From a checkpoint of a small autoregressive pixel model.
Model: width 128, layers 8, norm rmsnorm, activation gelu.
Training: adam_atan2 at rate 0.0015, batches of 256.
Rows from block 4 of a small autoregressive pixel model, named by matrix and row number. Rows with one number belong to one neuron. Each number is 128 + 24 x the weight over its row's rms, rounded and kept within 0 to 255. All counts start at 0. Numbers have three digits each.
After each neuron's rows are labels from the 100 images, of 14848, where the neuron reaches its highest value: "strongest on" is what is common among them. Only what is clearly more common there than usual is listed. The data: reaction-diffusion patterns (Gray-Scott). In brackets: how many of the 100.
# fc1: MLP up (model.blocks.4.mlp.fc1.weight, 768x128), inputs 0-63
# fc2: MLP down (model.blocks.4.mlp.fc2.weight, 128x768, transposed), outputs 0-63

fc1.682:094171138159112129167106134113139145132178145177159124151133121104103086113100112171139130112155155121148132118153109184133109148152095147130168084147137144095125183139108134140132137089141143
fc2.682:121138155147111120130112134130153147147150145111098156106186119119119159110131072170104168117117152135153153133126116127075109149142138096080127135121143137130137158121097088120116109093144156
strongest on: warm (49)

fc1.726:138126129104110126169148111142167125097138134163136106121106161123135134075139117149133125117086128111143085109170123145169110151140135109111127067169142119122111101104140101161152120112104119
fc2.726:120121171113120154103138104126126104103168118172193134145158139117103135124133096142098161129108118159125168142096147112138114169133108081127136117105180098136117172150138080132154111106140095
strongest on: feed 0.039 kill 0.058 (32)

fc1.640:075125137162111148168136146128101124132158190102139098147097126127157155142135111124162156155106137078143143101170146114133113146137097098150158147116168147132170128096165145106146183131165108
fc2.640:136155105136126101118160096140146149098115151149151102114106093120122069096132119137117114133170166182126116104128156121137114127136128119128102131163106135192146114120143112161130109154118160
strongest on: earthy (39); feed 0.018 kill 0.051 (29)

fc1.503:094113120141159121140099137096090108147108164100150136116134146173161183127123091142128130176117175098154135133139112147131122149102113138109116109121138086138152155118140134077133147120095147
fc2.503:114159122148107135144165119122156162126135157075137135128126133109163133136110117124174156161102104132104116101126142136108193082121123124124175130136148144149130134119107095130127126140133124
strongest on: embossed (98); vivid (55)

fc1.325:167093115157107157138136089133129121126160144149148077134106134113155150127139163132128146147176124159119120103163140125127080161111126123152108130170129137134152148143148135129146131152176139
fc2.325:119144119104142110088115153134152128132154108159107127131171158141120154140109132138135140095084139116136113096138141141149130127135113157128162100112127170110127133129100145144126105090116084
strongest on: stretched (98)

fc1.355:107089152082154141119141100100144113126153151120135110099164129118132127118155120174152098117158143131166114159122150111141076167119112098169094105117150119133118146172188139123145132176132157
fc2.355:135117137120131156105134120167157100116144133112087124149114145125102126109157107115131142132075128125128176115144134122125090110147132118148124138152072141094129123094137141149129109111104155
strongest on: stretched (95); embossed (90); vivid (32)

fc1.536:128146139129061164166117128116103125198155118117160161103113126172152112157130125145132122125095095139157122120133174146091105093121107131166115138121127124155167116120145150092119152156143124
fc2.536:111094097113111121128124108097144117130169110123109131165104154129092144180120130101116131184116151110077125139135129108092135151138148127114112123133140128133112149146151129156105108185135103
strongest on: grey (64)

fc1.437:114113153112116127131150132148125179132141115095119065175108167143154137110129157164120145162130116093108144094110142138133132139140134102109124136165154125104167121168123091156138165152093130
fc2.437:099116136147111144129088129142081108119095155155169142171126096148124082112128162095158117119105152117132128134112140120119146149150147172165161138131137110152157169147109106101151104198161143
strongest on: stretched (52); pastel (49)

fc1.434:113156131121130134130117119135104100119128163136111113172136146131157132095137105096142137121097148171142145116130136087157134153100144142098078093152136087117146141188127164109164112124093136
fc2.434:098120106121121127131154119142088075141167140113146147091116133087136123116136123116118144130165098114202150129120137146111158076110123101136124165149173146131136140171117130137100110153137076
strongest on: feed 0.03 kill 0.062 (44); feed 0.026 kill 0.059 (36)

fc1.684:156150085153130135116140129127134090112117131151119131100130151114118141092150103106107122102124116147131159150125125129121146162094150189162132094175141117109106129139113153130097055137123119
fc2.684:151111174072117144102146131086074130138141136139123114140087138128155175119133071155128087119106104101117112166118104126117104129141141078143087155161146146105104116133146136116144182124151116
strongest on: feed 0.03 kill 0.062 (43)

fc1.322:098115121118166151152154146103121133163130159129159120123125138116163132160108169168132108131165112151132123140126136143144085124103124075131111158122122066167136128148140169112152108121145184
fc2.322:093143107098158132132115144102145122098087103101130160127097116133144158140189104127124135101183095148138110147132152141156134167119164124151123131137144136186136139167156182157131126161136124
strongest on: warm (38)

fc1.522:135126144110104133183131109081118110152146119179123134108103109125146139134129090151119082129134102102120107125130154132100134129127106145141130139116151112141118129092173141141139155141126152
fc2.522:091113127123102136105137101162121110185142112143192107100108150164140146132114163125091138125184102129147140126106140137105122105159108123155114175129094108104165171144113119132090074168116085
strongest on: feed 0.03 kill 0.062 (34); feed 0.026 kill 0.059 (29)

fc1.483:129131130086152139113123100137153107113098120157145111096195161103115160117172151153133119104083102124154130127119099119151095137114088168148124112113144121101099126108141107162130112127095130
fc2.483:100145150089090116120144120111149166126105151106121096133126125099131122109099136160144141172159124135101124123165157101155108090114136058123147128128071137134122144128117109105108100165132162
strongest on: embossed (98); warm (36); feed 0.058 kill 0.065 (27)

fc1.479:132146112154124115132089111125139125175148124122136100125106156124125148128105139123139118117144131081125111109118124163101170168126134075090151159134161128138116107136104118151129154102109153
fc2.479:117129176123165148096116125112075104151123132142101130134104101147129100109158128165114097129199056107145119120117151106127128108149109124142121126164098140129087155149170112112133110113137142
strongest on: feed 0.062 kill 0.061 (25)

fc1.136:125173147105105125117152119092117128171119067127158123189156149136154111135103125116107130136123094083157143129137111131120128098093087092122137148104129153123123149143128121159118105116120114
fc2.136:119079112093139116104089136124114087122184119162158154080119129115154146116146133124132108155130082116104130125117099122101105124147152151139139172115128130122119159088104124087131133119142128
strongest on: stretched (60)

fc1.534:137120134141127125143148143130104125129139120141140078123136162129159090106159151131144152120149086091106173089143098131186144141128101119150092130133115097113137140182097112169173117143155134
fc2.534:151131160096180156155103103124145110126115149128160101147151142106111160146155131103151105088121093135140133122116094178169068118116132156154146140134112115134123123151144180103139142109113097
strongest on: stretched (60); vivid (39)

fc1.725:100116092130120146071130096178108118129150134115113109138102129101166120108094129121119135138091160151116162107167150110140133129129129144112120156154146132134156127146172128112130087147130124
fc2.725:135120085113155125147097148134145130163087149150131133126130099134104120133141172106148130107184130099150095102119169160149112152081137136103124114138095116120137132119098134131125155124133111
strongest on: feed 0.03 kill 0.062 (26)

fc1.438:106140161157139148127145106116156110119141096089090128132136147149122149162121100140110115140129099107104123088177154143116087164155106078115099146130107159143112132089109117158141149082132087
fc2.438:143114110071091119146115066101139109101117155119126117148122083140101139110143138104113089139143142144143143108111117112100163133101130155124119141089132103134119134118122110164115131165151162
strongest on: vivid (47); feed 0.078 kill 0.061 (28)

fc1.175:152099107110119147165142126110155116108118150129161137150124155165159136145132127188083152107132129119157139113175134137086146075107152146111152135147117089087125110138122144074103175094152140
fc2.175:172122167195152147185066108130106159116130110105156141122132127127120107115161162116093116140139154123089096081121164131142116140133123131118122136122149147168147118114133097130143157108136142
strongest on: stretched (72); vivid (62)

fc1.755:110160140148128123120128099110125102132117123121087146155086132142195124108095149150123074144146186131094126131135136128156094165138134120147134162181120107115101124154167120120158118095128145
fc2.755:109103113101129117125121146154174117182107136128127141118110129135138124147129143137144142152118135105188114106109147110128091095144105125113108159146182128183157138115129050113137045145114083
strongest on: feed 0.078 kill 0.061 (30)

fc1.303:108130126148151118122140133107120088129134153151141113171091132105129148091106169139120116126094106110076133132143191120106064178121127127130128105151159094131134127135093108150138142139131133
fc2.303:102139115121129134085130153117113138144105136068103136147146139146127139148093092173118160127183169112116154147151099115156140100159154099122152122119137173171104124136108142082115132140112140
strongest on: pastel (35)

fc1.746:127126112116133133117114104115128069143149172094140135122091122150109152094151109129128096175100130077132120138134150114114159138096122126085151070154145134128099110142157082115151112184144137
fc2.746:154144154123136174112147101135166132115127111091143111178109140103098180110137119162127131159120135111139124157116127120084099147127140106114144161140083129137100170124135080109135139106104084
strongest on: dark (49)

fc1.450:136154135174104127119135109146107093136106162105139109144109150144129121107111113141149148110166148093150112088127154114097144133094092106126137108109138142145133149128129149146172104133172151
fc2.450:090129100145112085097164095105134130128174098142128110087170120102143115148131132131096114082149131097139125140116113139116149134073119082143098132134090095095160108166108154105141114121088173
strongest on: cool (41)

fc1.345:107138103111122130134152149106079166102164117132096113150122191117148123138098139148154121132148091136080151153135145142134081120139110095129121097140138127124120137168151077127130159114116096
fc2.345:113121141142114144158133103114127105120144138118144153082126131124129105140122110126137154137148128148160116152124138099110145171169134151156145109126123157097103105154105155103157133117134174
strongest on: feed 0.018 kill 0.051 (29)

fc1.387:100146127085139134134129132121122101112116090148130140140167128121141146113084148148089144175187124109126101138151141132159088107130123115066075148105132079155112139124174152105126075166128136
fc2.387:163119182114154125174097096116155121146141149187130123145072109144173130132118156123153124136139152131171150133149147128142138159139124151120093129129103124098135133143165180091151146099141148
strongest on: feed 0.078 kill 0.061 (27)

fc1.644:132102107161077148119132126125120105120186110137142108145135114087152150114105068146116082154136129110118114168111107105143122105166128095154137135111157116178107146129162136120127149091117162
fc2.644:117113118108092140114137182138131131151161138144102130132162122087168134125123154103128130162107108132159136150092133110126125084113159141133124126143113138143118146112153167131093106093156183
strongest on: cool (56); vivid (41)

fc1.137:104158118140143118121117106167132136153095119105157095139125160138137134099130111128111166157120149142055116132135125125124116133135122116124138094112112108166156180154110146106176067117108163
fc2.137:126136128118113139151102140150134169087123085093101104148123123157131080146114164157115179116109182110151172100142115163116107113150131118105137122143125119108157117102187119144103094112084128
strongest on: feed 0.03 kill 0.062 (27)

fc1.414:096141149105127136179111081152127119137132136120151105111098122138136123126163141130143084217129157107152113130118118145165128162123137147101114075140138143124108157175113111120141160131060135
fc2.414:118129157090115120138130154096140114096135153127130111111115148172161131145114104140122174125088087148165134151115106145154148093146139148149163129133098149103118159070138132119157125067103119
strongest on: grey (51)

fc1.624:138093124133170135138117145115145093194175176126143150131144148136143171129156092162110112096095094095155113115107116097142143166107087130160139095122141174146130143121168147121136152103156138
fc2.624:109114108098158104139135145157133091106109116114136135059119110091140126137140166128158129135136131161123103133132128141125081139137124185094107139136120184126134129142131148123118128109105139
strongest on: grey (38); feed 0.026 kill 0.059 (34)

fc1.265:097092130118126116114144100092134075095150161176139115108128139119121129099156116133167050103166098151138133109094173136119125134128120183121134132132154110114134150159136130168129177122155142
fc2.265:126145169116128131144129149131166136179067106092111086109151129133122115144077168158102142150099167111125115130146103119109168146125104090144123060143125136101136103139113124109129084123113105
strongest on: feed 0.03 kill 0.062 (39); feed 0.026 kill 0.059 (35); pastel (34)

fc1.61:153188138137076123125170107120090119122124123128113129096156158160129077156114107134095138129143097125117144081128110142159106149086131110153082110171133113133132144109113162138107128106105131
fc2.61:101086135132144121192126136123131138126104161141167145147154146122107131143110134119136102091174141122179093152128171115118113128143115153134079148106097085106116066128144140140142114136201111
strongest on: vivid (56)

fc1.756:130147172141104116125139113084107094086141139110152125159067159164140132104117116163177164135175131129146109146129108135136090117085134107159111114118126101153154124154149161170138110109151107
fc2.756:116135163084145156112142111153172139135123146091115135112120097086146142118160146117142129090128134147143100146125112144131162166120160135119102135154119120123150131139108184157139159104106137
strongest on: pastel (41); feed 0.062 kill 0.061 (30); feed 0.022 kill 0.051 (28)

fc1.268:109116168137113127110115125143117126103139132131106122101152145141147170112115107157109129131134148115115120106177121143109139153126064161138095106151120138128135151145150139145153160120147115
fc2.268:131136108122141117145101147132124110149126097129106133105152103098147105109120116127099113154133128098145125146157083159123111100129143157103108146129130095102157077125154127064132104139161090
strongest on: dark (43)

fc1.204:086105099129154150185143112115129165162132119109117107158135175076105105125141089137072117154108129146140104151153154115153133151136134149108164159139133106150132124180112113102132113113116119
fc2.204:128113134146174092116119129168136151160160114149132086153159137160091172134137102086109163116089122141159119144089143126151111136176096168127117137167176156142128125103113123125122120116158094
strongest on: stretched (49); pastel (43)

fc1.431:123135155135107121130105123132145110176103122192168135131111163127123174117158115176144097156103100104155118138114140111147160134098122124137132105121119133129105137151151098129130162142156132
fc2.431:130097139100143105144112126145125137130139141102115122158143101148125076110120137107133139147074152152098128143160170132099164143113105140161128123124137161127178171107100109124159131086125124
strongest on: pastel (45); feed 0.03 kill 0.062 (31); feed 0.026 kill 0.059 (31)

fc1.761:163144125184120129180142107120125127160124146131116134140112159065159103131098122101093122137093065113120126119145112131082152117108096119087133108123119150121121129129079125160127098116125159
fc2.761:128103096175121106123125138132110134101137117130164130171183130104142120102136122106106153134105106115140158140135160137121144115120145100121156108175137133124138134120088095137120172081125167
strongest on: feed 0.022 kill 0.051 (46); feed 0.018 kill 0.051 (33); pastel (33)

fc1.346:107154126102105127134133119155136118150119141137116139102110157145126157124080105092163139152121110109139138170165093147159142103103101106091138134136170150141109125158170096126149143113056137
fc2.346:159145139116114152150117134132155119123165125156155125107140127102107119126155159126142100122164189126093120141124159105118121140135115163130088130123128125166117151123144096138096093106141104
strongest on: feed 0.062 kill 0.061 (28)

fc1.511:153106131093121118152088124097167126164150147072151131112142142107142136144168116151143102143152088095108157155153120126106108116106108129090110110122138153146127107128120152143113124120108121
fc2.511:114106144120102147076114120136123110111134156151073121122110125103154150138087114142120111106104125159134106097132120093143163149164171132153145130155124138149116181146160084122118121130130145
strongest on: stretched (98); feed 0.026 kill 0.059 (32)

fc1.374:128110098126160128186106125113172122105128181146093145111143133140150154131139111148138131131115129133118124140145100159130120111089121156082139103131141123130137102149090074126121147146148158
fc2.374:119142095106147129108121112147127135152153112177158098096108145116094136101136064120154120084096087135129150112134159147139149141119127166127145137171115165102115106121113105137102102120146106
strongest on: earthy (43)

fc1.300:140168100121101128148133121128115114180110133132131129108095127117115178146076141140141153124092083102080159127117105131134154103140113131119132091104146115162148128107116157101160124052139145
fc2.300:085153140124117145147094178146138105119139130153146098134157167127116102146145140080126118111115144144143116194142146154133101127157126142138105096156119145106100165115126106100128133127117091
strongest on: dark (41); earthy (32)

fc1.532:133141147139120143128142148144101137123136083138102082141104143110120161115129104140157115137092149101141136177168122127134086111114143075136166099085155150143146152128123131135145151150092121
fc2.532:113145123113113085140114145133121105107135131128092125098098110106114119151157134165126081151147104149099110136109068108126166115138170154119139117140130130140148141157086097107111158138169138
strongest on: cool (45)

fc1.123:099113164161131132105154109179138142107121088095144121172115131167122112136142165129126130157190122152101096120157136135152113106104119123141126121111143144168162112121156067148133084160142134
fc2.123:143119105111105118120129120142152108131157146153140175129080144136141166132079142149118142125121077119111127163123106126105117141146142117133155151129123144102109112126102148105137165138124134
strongest on: feed 0.022 kill 0.051 (35); feed 0.062 kill 0.061 (31)

fc1.473:096182145155113122168130117121122080117160130156171135132127126112171112114169153131115101124103120139113121148122149158108108143133117124141113142103122085128147121105149155108128106147081126
fc2.473:066099120065110134164136128128076122126129117126101124105130116161150140168103081162123154146130111168149091130113139135136111140110148124123182116113140125131179096130117141138099149151146143
strongest on: grey (32); feed 0.078 kill 0.061 (30)

fc1.304:126131110096144164082136139110142138131100102108092129134144147180143133120129119129137070141159145116130131149147143139128120117113127145106117156137113025127140142114114128120150104157116155
fc2.304:157140154147133145144120118095107132109123130142156144168162125095130117086127139132119150113101135164194122148172131104135113153121149096126116113129137144078090152138153184091112166108126123
strongest on: feed 0.018 kill 0.051 (53)

fc1.341:121112102138098119157123141112104093121170120120116120155128158149140149091174113116159112127059130124124118111131132108100143109163127155099065114166127132120137141124094143140117147089133117
fc2.341:154130150145133076124146162128107101145159150133085138144143127158123149080162135097131151145152122145158087130146100103075151133143112104111121124094145099107144114115119142152126128072131129
strongest on: vivid (36); grey (33)

fc1.715:128117138145126140122137126166162096170134100136111129128103148177097160126085095129153061146167147091157109136154160127135115121104132145117108122088174135139124164112128150146130157136113136
fc2.715:128112187106131154144103128111092131115142152127168107160146123114117118089122146180095125080087132113135136112114127133119142126123143154140170134152126126103113123120126144148155128127159111
strongest on: feed 0.078 kill 0.061 (44); dark (37)

fc1.313:107124125095109153127134143088139106153145139119127158125155119179152149128123110130169118113166134112103146120126150136113099110100112146126161132108161090165096099083161159113103131153154116
fc2.313:132120108128141121108143103154117135122109121117132112136147114079134151120131123130153137164154124108099144109128141130111096164124122107091156124178097116112164128140129169116091137109109068
strongest on: vivid (53); feed 0.03 kill 0.062 (27)

fc1.554:155130093131091170102175130138149123139131154087117123153096142140133148151139076132094098178164129124137134105097161150080119143124090074124161136137117118128107165174118142133164097106108152
fc2.554:116085127117105114134137181159123121147113130117121140140154153141116106177137103148129087158127152124153134116107178096130113145177112114103101136136084126094105175112105139140138080142151157
strongest on: earthy (36); vivid (34)

fc1.270:119101119102122149136145108136167088141158158127148095113110117179128134106107156198141132156137136111136119157160137162143120132146121139108141108125159109129144145143116094135126136110123125
fc2.270:167140113149158158132119120112121127136137165142118121105097154150148138104141125143055133133093125102107100107165134139120149111146108118099182120160130117130119135063131135131153126143101116
strongest on: feed 0.039 kill 0.058 (28)

fc1.418:112122105140152188104135128081135158132077121087127122158152121160117111135132112156102133178124149108132121154182113123133127138128122144164132095136141161128136153098127126074162121149168154
fc2.418:096116132136164081105128109188127151126150136134125123133085148055129094135145092107133123108151167114132123132094159158146085114129150114112131172147143106135136076124095121144120118123109082
strongest on: pastel (33)